From a checkpoint of a small image inpainting model: 32-pixel images, 10.4 epochs.
Rows from block 4 of a small image inpainting model, named by matrix and row number. Rows with one number belong to one channel. Each number is 200 + 20 x the weight over its row's rms, rounded and kept within 0 to 999. All counts start at 0.
After each channel's rows are labels from the 100 images, of 14976, where the channel reaches its highest value: "top examples" is what is common among them; "place" is the part of the image that holds the peak. Only what is clearly more common there than usual is listed. The data: simulated grey scan slices of phantoms with and without marks. In brackets: how many of the 100.
# convs0: first 3x3 conv (model.blocks.4.convs.0.weight, 64x64x3x3, each kernel summed), inputs 0-63
# convs1: second 3x3 conv (model.blocks.4.convs.1.weight, 64x64x3x3, transposed, each kernel summed), outputs 0-63

convs0.16,202,215,192,195,189,194,190,176,166,200,207,182,198,210,179,186,189,175,188,221,163,218,200,183,218,180,202,187,195,211,175,200,191,213,231,186,200,201,137,219,183,156,194,198,228,194,170,158,200,213,204,200,154,192,210,168,170,201,216,211,197,186,220,184
convs1.16,196,190,219,187,222,233,207,223,201,227,205,233,228,203,160,226,159,207,180,191,200,182,210,209,222,219,195,195,207,183,178,215,194,216,178,220,195,179,186,207,233,223,191,212,202,160,198,224,168,231,188,243,192,203,187,212,231,191,195,206,161,214,212,195
top examples: head (94)
place: centre (97)

convs0.15,188,185,206,172,188,182,195,194,196,213,175,212,190,168,208,215,183,208,195,191,203,188,211,192,188,164,209,157,208,199,181,209,217,180,201,183,231,178,204,236,176,208,211,168,208,218,180,171,209,204,212,214,196,187,121,192,202,220,244,192,206,205,191,215
convs1.15,182,165,165,196,188,209,172,158,194,186,196,206,187,218,198,166,181,199,232,201,200,191,198,206,204,205,201,205,214,197,171,219,185,199,213,165,169,187,192,183,226,196,193,251,218,199,227,190,188,194,175,176,219,194,249,165,234,190,204,208,185,212,191,178
top examples: chest (99)
place: top right (85)

convs0.1,185,180,205,175,195,183,166,178,204,214,184,188,174,225,197,188,210,218,238,152,213,177,220,197,192,158,195,188,180,201,200,194,212,175,226,183,181,185,168,214,213,208,197,217,208,180,210,199,164,205,226,183,168,189,207,169,214,200,245,189,186,214,192,227
convs1.1,188,212,187,192,218,205,201,210,161,210,236,231,198,208,222,204,179,185,183,258,220,250,223,209,195,231,210,197,227,196,199,205,201,187,203,219,210,226,181,179,214,194,202,193,185,228,174,206,199,193,195,203,186,226,204,211,174,159,209,158,207,191,202,170
top examples: limb (64)
place: centre (45)

convs0.47,180,198,191,194,191,208,192,187,207,184,192,186,195,199,173,184,181,208,222,165,182,177,198,210,177,118,186,192,205,201,208,205,207,198,243,188,192,182,166,232,196,178,210,192,228,205,195,202,236,180,205,220,190,206,169,204,188,210,234,223,225,179,208,208
convs1.47,219,227,228,221,182,168,177,227,190,193,197,201,206,191,188,216,220,197,196,221,189,190,213,186,203,257,204,213,172,220,206,179,210,175,167,228,191,211,226,202,183,227,193,228,173,163,192,182,181,184,214,187,190,179,187,193,195,204,167,171,157,201,201,213
top examples: chest (66); noisy (65)
place: top right (46)

convs0.42,212,196,208,223,180,222,164,194,207,192,203,204,205,197,189,198,195,166,198,214,201,183,192,215,153,189,212,180,174,176,187,217,176,206,227,218,181,194,164,183,247,182,199,180,204,192,177,184,152,200,188,206,169,164,188,192,193,195,214,188,185,201,242,167
convs1.42,190,207,168,199,208,204,181,201,192,221,209,209,186,198,229,208,227,226,228,199,218,213,209,244,226,190,191,239,183,231,204,198,220,182,210,158,221,200,204,204,208,180,186,191,209,194,204,192,235,172,217,224,202,172,165,226,198,239,239,206,229,211,190,201
top examples: limb (66)
place: middle left (49)

convs0.59,177,221,187,181,200,179,155,210,189,196,219,202,163,241,202,200,208,193,189,163,218,220,205,199,209,194,204,165,215,209,212,176,204,167,184,177,196,177,196,213,191,180,192,166,214,237,186,199,205,206,175,201,168,162,161,176,208,180,227,187,201,183,212,187
convs1.59,197,212,215,175,232,207,249,210,213,157,188,196,244,159,242,195,199,204,196,164,202,188,212,207,176,174,229,183,202,198,202,201,213,167,200,213,186,214,187,198,185,227,214,170,171,197,190,201,178,192,215,174,186,189,207,204,208,206,175,210,193,241,190,201
top examples: limb (84)
place: middle left (31)

convs0.35,193,195,222,198,179,190,184,164,173,194,194,243,188,225,213,200,185,199,173,150,181,189,189,185,187,159,209,180,193,193,183,198,216,180,207,131,195,170,204,242,214,171,215,208,204,209,195,187,212,175,199,211,185,210,189,214,195,181,218,185,194,194,201,208
convs1.35,235,189,184,196,178,209,201,196,211,173,195,171,242,196,219,174,192,203,215,215,198,209,181,182,233,233,162,177,220,210,215,180,189,216,191,158,220,195,188,168,199,232,198,198,224,213,215,197,192,207,202,160,210,226,224,203,212,217,221,184,174,166,213,182
top examples: ring (38)
place: bottom right (40)

convs0.18,192,173,196,144,209,187,202,185,184,221,231,174,189,208,193,197,198,164,187,216,193,210,225,210,198,159,174,175,240,205,174,209,203,201,209,186,197,193,163,206,205,187,179,182,208,198,194,183,156,185,195,218,172,201,206,194,202,207,222,208,202,192,146,225
convs1.18,185,177,174,156,227,201,208,194,209,191,203,214,182,188,152,211,199,157,207,186,195,189,195,180,203,155,208,199,166,203,207,207,179,199,187,195,200,198,205,181,195,217,205,191,199,185,186,196,216,213,198,182,203,187,206,214,197,190,181,192,195,197,112,172
top examples: head (59)
place: centre (65)